From a checkpoint of a small segmentation model: 7.66M parameters.
Rows from block 16 of the encoder of a small segmentation model, named by matrix and row number. Each number is 50 + 10 x the weight over its row's rms, rounded and kept within 0 to 99. All counts start at 0.
After each channel's rows are labels from the 100 images, of 14848, where the channel reaches its highest value: "place" is the part of the image that holds the peak. Only what is clearly more common there than usual is listed. The data: pixel-art sprites of 400 made-up characters on tiled backdrops.
# r30: branch 2 reduce pointwise conv (encoder.blocks.16.r3.0.weight, 96x384x1x1), inputs 288-383

r30.77:50 43 54 58 50 53 46 47 43 36 66 33 48 46 47 44 68 57 60 48 43 44 65 72 60 47 41 52 62 49 42 43 53 62 47 50 41 45 58 55 40 58 53 49 64 51 44 38 65 51 57 45 65 64 40 39 43 57 60 28 45 52 49 57 43 50 39 65 52 52 54 46 50 54 35 45 39 52 61 45 40 39 51 49 43 39 44 45 51 47 38 31 44 41 33 51
place: bottom left

r30.61:45 57 63 59 40 39 50 57 36 43 28 43 48 52 71 45 59 41 66 54 46 59 47 46 55 51 38 47 39 57 23 43 59 54 43 66 49 56 58 41 44 52 48 58 42 32 55 50 48 53 41 48 63 57 51 43 65 56 39 61 37 51 42 50 34 50 34 27 35 61 52 34 54 58 49 61 52 42 58 48 38 41 52 41 32 67 44 61 53 30 58 66 60 73 45 53
place: bottom centre

r30.76:62 30 65 39 47 36 65 62 35 36 41 52 40 55 47 58 39 24 52 66 68 41 40 54 73 57 68 42 15 41 59 67 52 23 58 48 48 50 61 45 39 50 54 59 44 50 52 55 51 55 53 37 56 49 57 54 40 52 51 46 55 53 47 48 57 48 50 41 52 52 53 46 60 34 37 43 47 51 55 42 56 30 51 51 40 35 32 53 50 64 43 36 45 47 61 35
place: middle right

r30.25:33 45 59 33 51 51 45 43 65 55 31 37 61 63 58 46 54 48 53 59 29 58 65 58 40 53 39 52 38 39 45 25 40 52 46 32 39 56 46 50 47 51 54 59 52 49 42 39 38 54 51 59 39 45 23 54 39 57 40 39 27 52 50 31 42 71 53 59 50 58 53 33 55 48 58 45 49 49 52 49 46 45 41 48 43 59 68 50 42 49 57 54 64 35 61 61
place: top right

r30.4:32 45 52 56 49 47 58 52 30 58 47 50 65 61 55 49 49 48 59 55 24 55 37 45 59 50 55 63 57 50 52 41 53 52 64 38 57 45 57 58 30 45 35 49 53 60 56 24 51 58 42 50 28 38 45 47 45 25 54 44 53 63 48 56 51 43 38 50 42 45 36 52 46 40 43 49 41 52 48 47 45 42 64 39 31 47 61 82 56 44 47 39 41 49 57 37
place: middle left; bottom left

r30.58:52 47 48 64 57 39 25 58 44 47 41 66 70 38 58 63 46 36 65 51 53 49 46 53 36 53 62 46 51 54 35 40 49 41 36 65 23 65 44 54 56 48 42 55 23 41 49 58 21 54 53 64 51 39 49 39 65 55 51 50 44 43 59 50 57 36 26 48 47 61 51 53 54 50 59 49 49 59 55 64 47 47 44 53 50 53 54 58 42 53 44 43 47 53 67 20
place: centre; bottom centre

r30.72:59 62 45 43 40 47 42 47 57 63 53 36 37 61 57 55 56 61 40 42 48 49 50 65 55 48 48 57 55 35 63 49 49 49 34 45 62 51 48 34 44 47 51 33 35 49 43 61 49 53 49 29 47 40 36 56 50 51 68 51 51 43 40 49 54 49 53 67 51 42 69 57 43 52 55 49 56 52 50 59 46 44 42 44 37 40 35 40 56 57 55 58 52 47 42 37
place: bottom left; top left

r30.79:55 40 60 73 54 55 55 53 64 43 59 56 48 33 46 44 59 61 58 47 60 75 50 40 48 65 50 43 41 57 35 38 33 40 53 40 49 46 51 69 53 63 61 54 48 59 51 35 38 42 58 64 54 56 45 48 53 51 52 45 16 40 43 54 41 64 52 53 53 35 54 40 42 46 43 45 43 42 54 43 43 50 47 58 54 62 46 52 54 43 41 64 71 43 47 50
place: centre

r30.66:58 53 58 53 43 40 46 42 58 42 48 40 36 58 46 38 55 48 60 43 52 46 52 60 58 59 28 47 46 71 49 60 49 59 41 55 33 53 40 45 41 45 54 56 38 38 38 60 46 54 31 54 50 41 67 46 42 36 45 55 60 58 47 46 49 50 56 71 35 52 51 54 51 56 49 46 53 36 33 31 57 59 62 41 62 52 53 72 65 51 48 49 55 61 51 40
place: centre

r30.23:41 57 63 53 57 59 48 50 60 37 60 24 39 49 58 43 43 52 58 72 43 59 61 43 43 58 59 57 49 57 43 68 54 47 44 52 47 46 52 62 46 50 67 38 75 53 56 58 51 51 52 56 43 63 40 41 28 46 43 35 50 56 44 61 46 58 49 60 43 43 49 49 37 36 33 47 41 37 36 44 49 49 63 53 61 52 58 65 34 35 44 51 58 58 40 55
place: middle left; bottom left

r30.93:68 38 47 44 65 57 45 41 48 60 58 51 50 43 54 44 46 39 43 33 40 68 59 43 45 50 54 67 32 51 48 58 60 43 57 50 45 68 56 44 44 50 62 51 61 38 40 60 57 55 46 43 49 53 46 50 31 39 51 55 45 69 47 52 43 45 44 50 48 47 33 43 59 46 43 40 45 46 53 52 62 67 52 42 63 37 49 55 50 47 56 46 58 32 56 36
place: bottom centre

r30.30:46 34 42 61 58 50 54 74 40 44 57 43 43 37 29 43 51 36 57 36 42 51 51 34 50 37 37 58 18 57 33 42 43 52 41 43 55 44 31 49 61 45 67 59 42 50 49 38 24 43 46 49 41 53 42 43 67 47 34 33 59 54 51 47 61 39 53 46 41 58 48 53 57 44 50 58 52 37 48 55 51 35 50 52 62 55 48 63 39 50 50 72 69 44 54 29
place: centre

r30.26:67 37 64 48 69 67 56 54 55 47 21 45 50 55 43 50 52 42 47 41 53 48 57 61 62 57 50 41 44 71 50 37 59 48 53 58 40 61 28 40 36 54 59 41 60 45 67 56 56 60 52 58 60 56 67 57 57 51 60 58 52 52 49 37 56 70 29 54 56 70 55 57 57 39 50 59 41 51 49 51 45 48 54 47 53 55 52 61 78 49 37 56 36 57 52 35
place: centre

r30.45:60 50 36 53 36 37 48 56 52 26 36 56 60 43 47 50 21 64 49 45 29 45 57 54 54 54 47 42 57 50 64 75 58 29 69 62 38 48 40 46 45 39 44 49 58 43 51 62 43 42 49 47 61 53 43 44 50 51 51 49 34 50 40 47 36 47 71 58 50 37 37 49 54 44 36 51 49 59 42 28 29 50 48 49 53 42 44 47 35 42 57 51 48 60 63 47
place: middle right

r30.55:50 42 46 55 41 52 48 46 57 57 52 43 47 40 46 57 37 43 45 49 63 49 47 33 61 60 44 34 52 51 61 40 55 50 47 51 50 41 44 74 53 67 40 52 67 61 51 40 60 57 43 41 51 31 38 45 47 42 72 45 53 34 57 35 69 53 54 34 46 64 63 50 49 50 53 31 56 61 53 60 57 41 44 49 56 55 66 50 58 55 35 42 39 43 65 47
place: bottom centre

r30.71:40 47 54 29 61 51 38 57 47 46 70 52 58 41 57 51 36 54 46 64 52 35 42 44 31 66 42 58 61 42 44 42 56 43 56 59 66 32 59 66 50 51 58 47 43 52 52 51 46 53 48 62 42 33 44 46 62 28 54 49 49 45 36 54 46 59 56 50 48 51 38 39 62 51 45 41 47 55 59 38 48 51 50 51 54 35 51 54 56 56 49 52 56 63 49 32
place: middle left

r30.73:61 52 57 39 56 48 70 49 48 52 37 42 59 54 49 48 56 43 46 50 54 72 51 51 53 52 49 46 32 58 76 55 45 33 51 58 36 56 55 40 44 56 53 34 53 64 49 47 55 48 38 52 55 67 47 52 28 43 68 56 50 62 24 54 47 61 55 35 55 40 48 57 50 30 44 64 41 54 56 56 58 49 35 62 52 36 50 61 44 23 55 49 58 50 44 43
place: bottom centre

r30.7:47 50 56 29 36 29 46 47 39 41 40 42 52 56 45 67 63 52 45 43 39 42 42 42 61 61 44 55 47 38 46 51 49 49 63 60 52 60 55 55 48 59 40 36 40 38 52 62 48 66 42 57 51 51 52 41 60 39 60 54 57 38 68 52 70 45 55 58 42 56 39 43 44 28 53 67 55 53 55 53 56 43 44 45 47 43 59 70 54 65 49 42 49 65 46 63
place: middle left

r30.14:48 48 38 45 43 52 69 59 64 54 44 31 58 55 27 49 52 32 59 57 60 49 57 45 58 56 47 38 42 57 67 52 29 39 48 35 44 38 61 28 62 52 49 47 57 65 47 46 61 40 64 38 51 52 48 52 39 53 49 59 51 53 46 30 62 52 36 43 60 53 35 55 52 46 40 50 47 61 44 53 40 52 43 33 43 41 50 55 51 65 52 57 61 58 63 54
place: centre

r30.82:44 26 46 61 47 51 42 44 36 49 42 40 54 57 32 45 54 61 45 42 43 40 55 61 61 49 44 66 55 55 47 53 46 42 40 34 54 41 50 59 51 71 56 62 35 65 59 46 53 54 48 52 34 37 42 38 65 49 47 36 51 45 53 48 51 43 49 60 50 62 24 29 43 54 43 43 59 37 74 66 52 41 60 67 42 63 41 55 41 49 49 46 49 63 34 58
place: middle right; middle left

r30.8:60 69 41 54 57 42 49 44 67 40 60 63 59 63 67 39 44 50 62 42 56 48 68 50 45 41 60 51 47 67 41 50 40 48 38 41 52 49 56 56 44 56 47 47 46 52 48 51 50 52 38 64 49 46 41 60 46 49 61 56 46 45 65 33 45 45 44 71 41 56 60 47 57 52 57 52 62 43 55 63 55 47 51 58 48 83 41 55 45 44 63 53 59 58 47 53
place: middle left

r30.80:54 37 63 46 61 35 47 45 30 54 43 57 41 47 68 47 55 53 46 49 50 43 30 65 41 60 31 47 51 39 49 48 51 50 42 57 46 49 28 50 48 46 31 43 52 57 47 52 58 61 59 54 29 59 46 43 53 60 41 51 46 50 42 46 40 38 40 67 48 41 75 45 64 38 62 40 50 36 54 42 47 70 52 45 29 53 48 38 51 52 40 52 59 46 63 51
place: bottom right

r30.78:53 45 53 62 46 62 48 67 59 64 51 40 50 28 42 53 58 49 62 53 54 28 58 41 64 58 50 51 49 51 33 60 49 61 46 61 62 59 50 69 40 61 54 53 52 52 55 61 40 29 40 43 49 43 30 43 37 62 52 34 36 48 35 43 35 51 55 53 43 41 46 39 68 65 54 58 57 51 53 49 38 29 54 48 36 43 50 41 65 56 51 73 51 39 30 58
place: bottom left

r30.83:56 44 54 62 43 52 44 53 43 44 62 59 51 61 50 59 58 29 69 60 34 33 51 63 66 58 62 62 51 53 34 49 37 45 48 48 48 56 52 46 47 53 66 46 51 44 50 52 63 63 39 44 61 49 52 44 51 57 43 47 54 45 55 57 52 38 46 58 39 50 48 52 37 43 71 54 49 49 37 41 60 59 58 39 33 62 73 48 50 35 43 56 55 58 58 47
place: middle left

r30.69:38 63 47 52 46 62 50 59 42 55 45 41 41 51 59 65 64 47 70 68 49 62 38 52 68 45 50 53 51 35 52 52 41 55 38 44 49 25 56 31 69 54 36 47 41 51 50 61 60 39 44 45 66 35 45 60 48 54 34 61 44 35 58 70 46 62 44 64 38 44 52 41 37 47 63 57 44 42 64 49 40 46 47 37 42 62 42 51 53 54 50 49 76 56 51 39
place: top right

r30.86:64 41 55 33 58 56 57 42 82 55 64 50 47 71 50 60 51 47 49 42 42 63 57 48 55 67 74 55 43 44 73 51 64 51 50 49 45 46 53 46 47 41 63 48 43 60 47 64 54 51 59 43 50 52 52 40 58 57 50 44 50 49 49 57 51 42 35 55 58 44 61 41 62 42 48 58 38 34 55 51 48 59 60 45 52 44 50 61 51 53 53 32 55 34 69 44
place: top right

r30.65:59 54 45 36 56 50 56 53 57 30 37 39 55 45 45 41 28 64 62 74 33 46 49 59 40 50 45 54 58 55 48 41 51 49 65 34 52 44 59 45 57 42 50 46 46 36 56 45 48 47 59 42 49 51 34 41 57 45 60 40 42 40 52 50 41 50 37 53 50 23 37 38 57 51 48 54 43 46 43 42 42 63 37 37 54 64 52 58 54 57 52 58 76 37 38 53
place: top right

r30.75:57 44 45 57 52 56 50 45 67 53 48 53 48 55 46 41 48 27 27 42 67 60 67 44 49 64 47 51 41 44 56 51 50 69 46 61 48 63 47 49 51 48 55 51 30 47 36 55 61 53 43 35 53 49 45 39 54 51 42 42 48 53 40 55 70 51 34 62 39 35 46 43 48 55 66 54 53 54 57 52 43 53 57 45 53 32 46 65 47 49 48 57 52 56 38 55
place: bottom centre

r30.53:43 53 61 46 76 38 51 60 53 61 56 42 48 60 53 34 52 71 49 63 35 32 50 48 51 46 52 76 66 60 45 65 75 39 51 40 64 59 29 61 52 44 52 38 57 67 30 61 45 54 38 53 43 64 48 55 55 56 58 66 45 52 42 67 64 47 48 63 33 78 55 43 50 55 51 53 44 53 48 48 45 63 48 39 49 53 45 51 61 47 61 45 56 63 55 43
place: middle left